Rows from block 4 of a small segmentation model, named by matrix and row number. Each number is 128 + 32 x the weight over its row's rms, rounded and kept within 0 to 255. All counts start at 0. Numbers have three digits each.
After each channel's rows are labels from the 100 images, of 14976, where the channel reaches its highest value: "peak on" is the class under the peak; "top examples" is what is common among them. Only what is clearly more common there than usual is listed. The data: rendered rooms with furniture.
# conv: 3x3 conv (model.blocks.4.conv.weight, 384x192x3x3, each kernel summed), inputs 0-191

conv.336:142139108101097152203099047170122147148164055087099188132151109083105107094176112104097109188206042163145125129131137193108091114135081126104096111127101105164169073138073152146146158108139124128136107145110134152086129112164110132144120145102122075140111102175178109097188102109135079128148075148087119162145111087123173146146123120173131096140158102111126156107120044189156140138112099139175139119131157173163147125111104102114219061154103123093116113119097088080158147114102111135105111145181140167165136120142104130092151209100153111118068114117156173113136151144170119129
peak on: sofa
top examples: sofa; largest object: sofa; count: four

conv.252:129091149080152121049158152162130091153133172162152129114138102110187143065123147143119137098096119110110099101103107109072174126107153076081119165147145109091105113157171122176142098178118161111058129059147153158145093102171127152107162115097124119165129100150131086124099111115144119101105123089087160151151146112133102163112111051138090175119064107128128115134152075082100150121141159114143144137102114143097168085112126132068102084164126068102129142152165076152182189160073194157162085071130126037152155157078188193116174108109116152138166158093132132111108174126152157148
peak on: window
top examples: barrel

conv.322:102070066137109085095145109067134110145133153214124172145147107142131143079180107189201119142148075085166100124115152177086139095089087137120093101095134115100107122142123163059105112195141143124137156131127142087144134104143145100134129098135129141133130127161083131124128130158119083150096109147143126119154171142134188083133123071117110113102077128104131153097120110136068120145153102127138118174168132147104223157168163210111102126140102135148123053159146094107114132125125163146175164092146138110091042165093096086072102110166163118119105126097100127088085108194153180055
peak on: wall
top examples: window

conv.348:120129123185137168157085130137166152119133100186130139191156080133180135115192078107113131116119235143143102153096084128129115143158110140043116137181140123090108086114122150132160126109133118119116094099125116136152147170164130171128139111149097137100087095120099141092135133122153132111148075150120099048154104119175091162117128161160113140121152122142136134134076118232141040113156178132113107179122075158131121107151044102123132097092133128126129171196087092070117096177118101120075175056126172118126095150110137088137112145169112141162079118139145176139111086130105128198
peak on: umbrella
top examples: umbrella; count: four; trophy

conv.294:108164078157070106160132153110107099121089000141109139123123144097114116138154096169071100131156142116170131122163112133108160139137153153105114095099113138045057076173155138123095111120132130134152125087114129088118133160159145147131104139117145124073094134122142123086153156125130129125138113137073086119142113108185108180158111078142136158073139148163120137138219121171092152169157139141113143133139150155099115111122130166097087130119163092117130105153080084135195116123121070070097109138100083140093051136158115140151111121160147082127161165094129107158102231135125085158
peak on: ceiling
top examples: window

conv.223:099123164127109126213085124148087115187116064095127155122110159072134149120095072086137098142130084160092172103103143182124122155077087089098113166147060117110086146150178097120137134097092116120132085104120130156091087133178109147176151080143179127160101096150126105163126136087156163119082153140107119120055089098144146135158186117151111165132111035108142097159112154112069098136126166050111105166157138135116127086039159148131128121112212138133134089144131161128139142134137134122148155085122187136175117176148102120144112186092102060095157109096075150144104131124100104156
peak on: window
top examples: window; count: zero

conv.298:112120134055156051094096147145103155100057126138102165150161076085137111130186111160163109123206124117124128134135107162161154129085154116119146114134128084198114147138112149146150125072116137083141085154059099119123163168138100098111099090083135112109089117170019136139078122125124136113182140122112144105150125149140098157099089092115109109112161141149115171123174075099147113110146100199145090125059072068124208154184125107117146101114096112121147182151078125094159126087150110140084162183166095101112058144118103177119115147122133134067109129163135164099158108129111120090
peak on: barrel
top examples: barrel; largest object: barrel

conv.47:132128059103126096112145095132112125111174143143136099068178121079144145117121117141116149098113158096109094179128134153097130094116151105058101146106102151150169088137155091095165132142082115123144106108123150178087120181166171161139121157138134108097170141129135110151093135041132063103130078133151178069168119119103148197163163189110098067105147084151174156128074144159137018075157123134105124147167137143154239178144114132127100103124125112117121121132085115140092088108104158141116123116068121163119128107134126170183104147097120106183108159080118108177135049128090112155
peak on: wall
top examples: umbrella; lamp

conv.155:142095134107099128122064128145031139145138104126126148113183055105177122106154168111130133160155206169083100065084059180099099122160063114141122199105097128107103124115101211064104129136149137110100125106135113125144094118144156161177101061137137119114134153132126116146145111139122122084112101130144171136144058111151167155146116059195132170135108124119157150133119171114100127113119098106140160188134149174213147096091129127115111114146142096163094144129165157092172136107077116083029103118175156150147132140103118113080120121152177134135101168137143149077106100129091106098
peak on: chair
top examples: chair; count: four; sofa; largest object: chair

conv.153:094088081132147128109124135118128141136154107211120111095196167087113117137142177145157119089147059169095102132057098200134162129123068118132137128152178115110058121099072120139125129148101142097155141163098124103174152109124085126150127113090166104120137057181058108123166107182164126078076132169132118108144090139141148144117136134114117082125146163097152125130088107153090152155106106180129152137100084173117191098147165118146220057105189162143115139075089125127119127149117121175133089130140163100154132144160104120096116172061102116169138071100131148084052159142126168143
peak on: wall
top examples: flower; ladder

conv.30:078135148165133151129136142121092073107091133166152203170112134099158119082255101162067127153148122141127103117150142092092150162131151158123116144153109073066147173135120124150121106107151081167126144112129165160093151160085107106108122158157135115146140124062126232142145087088081112080111107203107180044152089128155110159148090118171133157120133102112077124118087107179093131146079131141121131148134171134111160176126132104139136111163123157114118104164094090080222123135187139091129109098140135097155158129121077126132108104108166098135126147134127106160136141138078096131
peak on: umbrella
top examples: umbrella; largest object: umbrella

conv.297:154128145112097127139105144137119175154118230081128149106186172158133080132180109083106164168102126114166125107144126225083088109041127159144092067113144106076112124125094133122102121122099079145127130130103143118159133127176077139159157174094096168076136133085130132100109167100132154092097133156163124153112114034053124144128169095134070163043112132081127100190112113090086100115150106135129142097133157158104136113157122202140112150104148102145126160213120137124141069198148127117079115100163144138093151110106118134088116129132119157120113126143111113154102124153158134060
peak on: wall
top examples: door; largest object: barrel

conv.256:132127109123143193126123099091122132119097117116099108123161080150124173145143139102100142116153116091158116166171127128119157215151116122144068148104070151208136141128112094138211134112148155092133074169160195147086143194144160123110128024130118132135119121091136150131074119120131168162128090092194135112101095146116124181134093130069121088152088097122072135073081133087063115132085075123130156119148108195181078141073113134120061185126131120116180144171136118119105119128135151129107056151102129129155131076136154126090172098149081098188115108131145126087100108136139141174
peak on: robot
top examples: robot; largest object: robot

conv.42:094097100117161097096122095172108142074141118159136108132124134076154117090155154099092088147163116108130121123085160096125152095136154121150143113132072141215058118089086088115119053135149139067136121141065120153107077140119101103184124188116102098050122129120143085115153139151095128091155146153116104147066137119096136115116146113106133040153114124142188205101156051187140117094115090150145202115196089162175134202174170161157159128131134139152115148105134150131114128153109109152159146137153136107137121149079142191137090085120185152153117116124089156107152164132116094067
peak on: dog
top examples: flower; dog

conv.185:210106162151050125217214223153099143092098133176100097152104146153065151112095125129151105116102126100116135142153109153129091142096129127118118123081087164099054133163147123140113139085129106180126114133133144138081107137096098155088134117105083117187184176217108131174070128081108098121142116159103095163106184089112126102136115079141104090100138105145136086101115170123130159103105125114152136155123156124161158167102152121143177099143090119176123106155152055113121110126115179147131167109089156088139092151141146120143108156089176078085117154092110123090122158068140125073
peak on: floor
top examples: flower; largest object: flower

conv.354:077134139088104107138149114137125100155190138109126099100146147175110139110123150158165084130156110129096100098048044166123111155102175115106102120080115110143139137182150118137107147129080095093118129097160191151061155079143148095075129087120178105191073127130165098102180176086086075146079105128117092148073121098121112132109122127120114173084127110123159146070117095146137148072098064098191090088178121157119131137118183103167162120122087092100150186147108057048142093152153107139145142134098161105130176143148147130145136093148154132189125082067131097081166131140132112133
peak on: lamp
top examples: lamp; largest object: lamp

conv.161:144130169111170110133125168152095143142139071176104135088116083107131169124102202113113091158190181123076120112111113132097094125107135070067102103093144099159116066154120202107123182160067114109132179123100089116138137184154089108182118144131049100118114092158088093119163115099174145147102137141194149122092105157150106081080108092101167170103090089089124157148176110096115140186162118100118099123104120092127119156116118146117112166146110132229128131114140171156130119107092157083134068131142132118059155145180082119119166181125165142101164104120168080125187133127135153149
peak on: wall
top examples: umbrella; count: four

conv.304:121074101158133181122096093153193104124128162120146146107108078112087143074090119145198149108116068101109141136047137168101145106071151119171158140119179127174081089156110180158160148090154147141113129065135112145153150145112196149157105101104126134169118118053131105086128112154112145134159123101119077097122073136135163151151176180075143099144113143112121175108143149148160048131124132069129155139129119145124140085086176097107068091134119200097133172154153179108127121142165108109087099073160093092126127113128161161146140053081129091170083161117207161118154114139109131113
peak on: arch
top examples: door; arch; largest object: arch

conv.275:150147114173092141207121091128102115126136109133152091147107075051130090059151179106161122162080132168139095142041087188109156133119126123076157128134122150135095117179135178093185130089118131091074181160095128132145170163139097104136131120150138152107136081202098114112137155103132141124088150129096133107169108134123120136143129160097163140097111110150123152157150080151119155167184044143181082149143136173120077159085106123154112119137111081159032148131127135139094123150073062118038132064149149137112086157146103115112132103083096142119118108068107117129097166114167107147
peak on: wall
top examples: window

conv.44:067105132133122127199154156099100111149120146091077164084148149126121080104147137109132101131131111161165089108082160158120063089147160151121096127102115129143080128138135116133087128102087184083124142119099148142120170144191137147113161157152153141126176134170127078130159158090167101124142108104113112173142047166115135107077065164132191097134111154119079159094089112136137068144132070125179087140109082109140082173140163108172148138206114135125150069111097184045131064116153184061130079135138123211129149123176129138089100087134129082126113101116109138061123141158118118110
peak on: sofa
top examples: sofa; largest object: sofa

conv.141:088147111127149089139187154088082092128105107187158072110138088089139090099137147120135141148152139186171063125088143137060191097102113108135081204115137132117100177121112094108134149103123091124124139115147088112130180097096070158141110120162153111120162129084172101132134129103151138083115096151159149158156134081118167153123139110114106098079124062133140112088127164199109121075069110099160146186133153146205202138044105156171121074090075117081137085109066108135143110163139083132062114166111095085112130126139153127154148096109096145123144165116107110092191158125116151128
peak on: chair
top examples: chair; largest object: chair; dog

conv.193:150153139152132154075166141151115060121167106111171169091131105150132128123036099152175075126136148083092172087133074135068068149093160171138112094132114129154084165163130170152111114131136040130086127110182113066140101154106110141155088155108088080154156102177152051099174130136113130155124103148154074092144134108115110095094105086100132154126151152089107132165124088087123154119082195145103123097087121129139081122071095169102131119181117066114095111181138126154103145171110183153154108142113063091150149080086107115147125158045130145080144146118133154139119167131116113156
peak on: ceiling
top examples: door

conv.267:127075132132135105106106154140124073202158186135099074031170135116154109100184098141145167110196122136131131097108133137146112140124081124119144168157119115141137152107110103151135151194169160203128102138074135131164123145181151152110084124105194111156114150147094103116127102082087115065152177169142122103151097084159110129138185128149117118120130145140091114083129205171105055062127087124170118157191149145118173176097166165153141122109117125127088126106122177140144100104141085126096122130131086104101101153109130171122084058072194149117188104093109121130086107100082134093
peak on: floor
top examples: dog; largest object: dog

conv.40:131121115119082130121074120107141162085164102117040144106112022159074096105205100143108096136147175110109151110131113134114110181125154138098109141139076095144075085141089151127120156123131091178139148131097133124112119127149084186178150154115080099106118090135149161107136148140180145167126191153124160112199116092162145132139118105145150101176114111101126130140091069154136137161126144171180161201084196173109142157131081157161134139144097100069136156118166119130152145077094147171112111148111132242089187093106118119086148112097101122167084129144136149097131151084122103088
peak on: sofa
top examples: sofa; largest object: sofa

conv.246:061180115091131133150086172136133115152139150109131145096123124096123108113159115144048145128136092114162106097131117099120163119138163064148109138156108110154087158105125136141126149063171147147161120128124142184114109149153218156087197076103133156113155155090060114047125119161162109126080089157148135113113120087184094175118119105098128133139145033116138145114142161147146119165157119153113129129132139138100112103077102148104056133166117113212067144160126117115134150145152129136144195109155157101086133106095192137104107142164068132135228045104147183137135125087133138139
peak on: dog
top examples: dog; count: four; largest object: dog; sofa

conv.67:118132126103103108116085102129103136095135113176128089104100131083091083086130114148104126199158073140112080158111110211137122142142134100130090178154097079205113084142164118141095088154094161125103157108067098188149121128168082176138094103129093093166080116147101119092119089094165118086120086150156136102122125077095099166114120125117123084102083102139094101111146108119145095153146097159159054193137125170137147149126125203111105162138092123147106126125151172099110092142051146114100074115114106127063141141123090085159105106142142086197107107057134184082196123134112160080
peak on: floor
top examples: table; largest object: barrel

conv.180:121131121214126122133159096103100116222145082074117124120150166098156131071122100142158158184134071137095173106176086169111122111089149127132164071117115139135111099085145135164104102133104152074113148057101072149185109110121104150147172118180114129141138166168098091151139151093103140117127060133085094138158125068075088130118071167145156142100121123123090132074099086055110127140113138129115158114118125079112096136150125139136113182177119178151178124180155172146061103183186134155145150150157145085116114099149105094083157094180091153117123165066149154151185132157124124134
peak on: arch
top examples: arch; largest object: arch

conv.261:129138096146093144140173173090139082192085092108094098141118101136103139099100076047136160071098104149212138144116159173090135125105140114121110138100162117139103139105129102098123116107126174108168079154134130183126140163162192141063113164144134112155099136093089115104165101176162182143211089106164125087117178082116130153131095102107184132130098091181059146055142052164120174084112110182135102123104120140131128143103117158151182142087167163110141155144120101137110114110104057064136180110108148153150123170118118058144162129078132149112150099100151105102140114124130090167
peak on: robot
top examples: robot; count: four; largest object: robot; dog

conv.244:101117120065126139094118112123163119171150151117133073122159085073145178125128154145120115156187119118196151134074101144092150113126129148106123132081085101120085104123096137074141164079113114130146107153027144134113146141119124167145154046122112053191131097148122141087115097167110161122118097193174129069172080117117149184109173154149110115082156150134128110159086064176115125114076162215121137200136124117171087173136166138175065123106125122091091131109085108159109101085151080124073098124163096140101151118159128136140100155146147109151140146129080106113146152170133180086
peak on: chair; arch
top examples: chair; arch; largest object: chair; largest object: arch

conv.144:081086133060124031127109122156153119094151102147142152199122171104096097133127154117125130133157163114098134120099128171125159137145156155158129152104098086114144115137123150117081099118105133140077121108142130083078146094105134166117117138116144102102114114146109207139136116220093115122117139148089150129145094096138104138062073141065125112153122176132084204125138063126136145099159155100090049149086112093122188161190104166095092104108126109143088136106110182066162113041125119089128105212192123103137120134145110108065122122171130129130108110120095158077093152156086166138
peak on: floor
top examples: sofa; largest object: sofa; barrel; largest object: barrel

conv.375:138127101121116107107156103138129127135168128137151149133170099112117093143133138116128103164200202142136119095091081184091135158127139163074156133108047150159067091137111138092107130141157135130098094083145067080091163166122155136150153090082105121105126136177105077199131168129167144124123080127122089141144154126119115178148084148084106134126101075120098151151110118120144122140137160123177169153113141144126137135136119176071153094090180162087143106165084168139117100134076227129200086102124162019093080179119146134110111144097140081132145180136122156154115158073094179176
peak on: barrel
top examples: barrel; largest object: barrel

conv.108:150124118084149118159144168108093123176135116033184138081165199152069147126103094128092151124179119108127191082081144152154087123099102123093082096110055149141081108127157144100131111116129133104141085129193132108151187136129181122080111081083073102102147134104146089102130045167163134113143104114181098156076082115175178125064126135101153166125136135142102180122137129108160042106138122086178123129151144147137126133133086183135121177078141075120137186115139150104160088108130126127162109175168115166129098174100126125123102119120078099145136146084105149082129125080114132176
peak on: barrel; sofa
top examples: barrel; sofa; largest object: barrel; largest object: sofa

conv.127:158154114088108123183087166187067107128133196129146118077133112189128147126097153121162085130178101123119134099122070142125131109126185159063090114174156142133072086101114246106144120105103084054110119121074139176173103111126144174142105071136130138134132096159068120122155140094115111080110130092155093097120167155107119104136164146124086124173131162117128132164123065118170150063126183128169109140110221155145148162178127136113195167125168136133127148098132110121116090139102120144172101092145075100154157146112119149126118153113157086134094152124178112079098116092088117073
peak on: floor
top examples: lamp; largest object: lamp; count: three

conv.158:113200137125097098124196108137110156105117170149168065069120140163090113113122182127162117145109113105102063120076082139122121185159108149142150139101165111147090161150171140095146098100131114155130143129175088163157132135169071128140174089137082113092105099076166132162121143156181079162125162155185104121091160073079180142089106131159142102153050111139107137073160095097088127099090074121152080101169092160123164176126177161154108081147164102151109179126116119051151113140121175091052140101090136182127111108144102092115142092143144091166152108102092169089126117122160113114
peak on: barrel
top examples: barrel; largest object: barrel

conv.208:127107063137120142201170118129156111155110128034086142139128111140102084054142115064124131148110099125162109121168084119075166139117212105117111144079078113139131174071125126124108108133123123128132123102120165180165121145063138144127142118163215136089124111075173097142120069130129149141120177175154169103126157080117176092148146155142131136159141138149122158126104110109072110084105104133170144172115144175123153124086165149172128172126159159116083096117124198082179124155153079068119132102099135161132146121159097099052101169143163097104143155084193156099171063122130140135
peak on: dog
top examples: dog; largest object: dog; largest object: arch

conv.360:179123130144193120136164174120166052132141131189103095109142141135139056107137104138146138174155120182088074074102093162124119198176137119127145098051147118141090125139131179162100087129124162107142093114098148124112150078150100137165152084139131087117056184154113162056157168048114158106170129128159150148153080061104110094105141133162167123170138133088127132100120118153138152147066097096182185128128127128101090154087145111146144110137149132122117144111082181092153101120116140087094140179117131151084126196148169130162199144115118088178123111095110066102109120102159094133
peak on: barrel
top examples: barrel; largest object: barrel

conv.54:110112113124129161150107129069141114141148162139081139104157138139077116133112126145137155128152135132105100161128067145110117246100059143181118176060155135109103118136098166197158099120116117082163076175140176154087117171098137199130126180092132157165130092092116082126201157157144107131174117144147156110120121130153129157164132133166185147127108121173102185129090102116148131144130071176151097157192172185118134126102143162126109129151083100158046132137126141175083101085155120145087075079111089107165074152133167060150101149105136095098141079072144138121111145126146115157
peak on: dog
top examples: dog; largest object: dog

conv.231:094117134096172178084124091130112109164091141164090102079141087142133131140060143144199108117082110181163123078046115188102180080112133111102119144163152134176149088158203129101100125086136141096093143159117209138098148158152146174148114093163133127114073131128115107172111153120144110113152112183115130075142113066101072154125150129096100109124153089138118176157118107106149034147095132107115147127163160128144164151117151109121178070119148155154162136158055107099103083141134123140113124127181111063113168155155076153163185131124193105137138158120092173147149157154097098089
peak on: lamp
top examples: lamp; trophy; largest object: trophy

conv.313:179102061159092130203138162132116131135098146108103149136154090101168150114093091155104121136124105177122121140137110135138142212132120090121127154133135126132073146128133136171164104111077160140142173108158120150131129131190082134093106028117173086126086117205109124126131129148184120174135115102068111138092136144138098140158140142063127086122212108107102132119139125122189110131113143095126096127119152095140088105103122151127255111075088150140120113127152078177157147104162136120124158135193153095093062124156154120072131124093148105185105072148115178126156093114127105166
peak on: flower
top examples: flower

conv.63:126082141122122151083056094122123172089084088110078130140163113096092033114132089132149093150202139139140186131124104175126116155056141079055122161080158101151085138171113122105134191140102140110132118129149120143123174182117151142121164136118119122114131161118115099099153088161209126146116052206133119160117139144149105199200126150174170105106121131156098120091100072100155151138089148145102107172162159118062094128135126138084118120134105153081165148148118166114143124105132114105150112187134169141120130147108066051099087118142129123195098140162122160097149113099142153092
peak on: sofa
top examples: sofa; umbrella; count: four; largest object: sofa

conv.57:145122152069096163180141173197130145161084143086095137163155140118126106089078133051121148106157104137138123110117080199157088167124105103093114111100112065188104081114124104095136188118091093064130131128084179201111112151163114080144112074120158142114126113136058099135095142084074109110158118166140161099065068160094154136107127114113177068172169135127139122097170131158182126087120120099158096056165106139139187131137109136127145134121128126109130194114108141110182129115076102113113120196126162152120113157125158140138082111109118180175101110094143135126154127145153064175
peak on: dog; robot
top examples: robot; dog; count: four; largest object: robot

conv.212:150114120106097106115123159095094112148133123151122153122187079028133134129130124138121191140145102142118129079093120135121167049055151118162118179149081140148119101136118108108162109121117136116124145180135171136141142075157129203128082120137110126117128185132115111139172097098127082074125136141128078078098074148120176137152127105116113122188125119121093181193120177204186095094052160123135168185127111172159146092120173135130123101120144128104117099085063128128068148170096051096096112183144140217134118118130066113142134177147138100168145130164128147070140144128120141112
peak on: arch
top examples: arch; largest object: arch

conv.266:119150135132025123126082157088131138064141137109109147089099069165124156094096161132091131178129104132143160112166095150124148134130172114152105108084099134183069128138141097138093149204129161114118084157159117080128193098099103126102131099103121141099155085178124108107092119069204106162156099061105190177167195110117061155065143131155137134103111138173115103159131051193156137124146101164171108114113086148094146102081167150101139143180126130128120087114129117147119146126134107132115109129130125152148109183115153139105131183101066115163165062143087167108138172167114145171
peak on: barrel
top examples: barrel; largest object: barrel

conv.132:110116130116143123140159104118127113194152121198188163131134112140166124160141110089117138150160083115115106075069103102095132138091134177117084152072111130120120114107117062115140143055110185076088139127147163147142133154103154168187132081089115144150129075100106096103115226132156103107099149157196138132150045086137089159115092103129104110109083121148158119102101131179096089100148121202164137122144121041111100119172068138092048163157134160151116154165104146089118129122170142074151094128111145077120119125087162068100149119173114120108122128131086098146158146122129141199
peak on: dog
top examples: count: four; dog

conv.140:133150179076083120101076119150142109139127112118068109123152149186108125089114090116070087089135058105161110134128064155121170165123171085138087074126074091145142099157116095094177143107104077074159113138130146129143154117156135090127150072145131080125116115150123130111171120105139092114147081117129181119125123093136080166141146183151147149087133141142098162092182097145134119200121079095122142131161142147095141117113106162132092076091115108120159145093120149073166086119083090075113151137074073119138133117127086091074141152106141113203139194144073110068169157162196170060
peak on: wall
top examples: door

conv.312:143105161172105108124130145119149100149164154158113104098162091176146136133096192153133114115144129108112132085151051119098112085117157138203135141134116124055099153072086190133113138145130180134121132112095105131016099069111187096121140153116150113107108140105119142184139027096114070082105096116127138135172122138105114097097107111152106106124133116173126113174087177062118155075100157169123168157126138182152138101022078163152139124101135117132104144114168103159067119154137104131113111131134082179108167109167166141112119150054110147128108096147126072130143160106082122136
peak on: ceiling
top examples: chair

conv.271:115171133130135106151139122132152121084175110187109105132094076167091061146069134186150126099158168139111109126116080117148125163092126120105119131071162154119155142168168139154164118161128141132072160088068186200115124090116124169105165098154141141114078073183150122123121139128148104144146149140108115139104126101151171166133106139066148062126093126144070160077088135109075185087097116091116128134193160140130124131100169171156100136145153146145087138177146120091136079067155147157098169154117162143153159147161079081098133187116211086070103118077193120088127091166095132131
peak on: umbrella
top examples: umbrella; count: four

conv.317:144101129127095117163120121150118162152139162131131091022103161089131078088145114194135103184114122110125111129105145169139184103158108140099029170194064138136119099108168141139133154107143094177144059164123152174132170115164109144055146151135106089129112124113129137196192165110132111093123106111152083110125093076148121145115101175124168127169077150128125148120105155140111153139144134108115129159126103151128094111139112115163096081145142100160189175070167142132106057087165178103079120146184164177134185122114108126124168154119143089149144108178135128040133086109121161087
peak on: sofa; arch
top examples: sofa; arch; table; largest object: sofa

conv.142:133068140118163136087167103150108172101090088155103097166146136164032149124138154152120154131145103066149133177210100137177142198134130169139084129083094130088099137128085172137098087087139069091076176103201155139147121181096144168102149109129104125140170113114133133144143127157127151072120107141170097120097140200095174126121107110071101106086077143118143112139101131150124135032109132200127061130136179123123137133103133163111103198075196118137081126122165131118151113131157145140137094081124166095109143145110101129118100146086128081177113118101099102097097148137085096133
peak on: robot
top examples: robot; largest object: robot

conv.276:094098103110116135137089152132136141193142093133137091139099095126088095154103128141098107082209094107083114121068073147137131153100108120129109092128127057123076131057137189123117152134106166092111136118144117123152182149108166163159145127109157099132162186177138116172131087138173166104106150151085165129098121172102038148134084096068103092127109126089101163102127069115162122139113128091107091149165144077108136166142096155113135150139136123174067115177163156071142061094139098136095140124142132080099128094133130150042099137152141085084116161112145170054157209118084117115
peak on: sofa
top examples: sofa; largest object: sofa

conv.356:081155100166158153135095172107143170148125075169074141138140065147129111108155088092128174093160146161094103129124144147117148106151121115167139153128073164162158154131104153125150164055160114130148139097159098127168142144131113190195103166144095108050115099101140119104170105116209129182116150177137110147110135091125138186178176167102175120131105165096139090154147109116160130173104074153111187156080120169132101157167058182148127177116124125138138098131052117157097108115189152141093174129102105146133180119084087119079115195123085129143140173102136144094077190110122154133
peak on: sofa; barrel
top examples: sofa; largest object: sofa; count: four; barrel

conv.362:141089124166190183112123116136071141078132086155073012097169103089140114146085192151106085123129101141103140172129144144098120143122113087119117113090132151069130097117090126117096162135096159103101085165134188121148108111139147092168144096126125076152118091160140092103118112128147076181101136113113144088141088117127086189120104188125071103104139098146152088095120072134118200142094163109150174135109119105095119151093136135164155123166064166091135129178106097143177166100123179151178124154131160086108145079165149112121125132105188116162166063130135114137097116072061144073
peak on: dog
top examples: dog; count: four; largest object: dog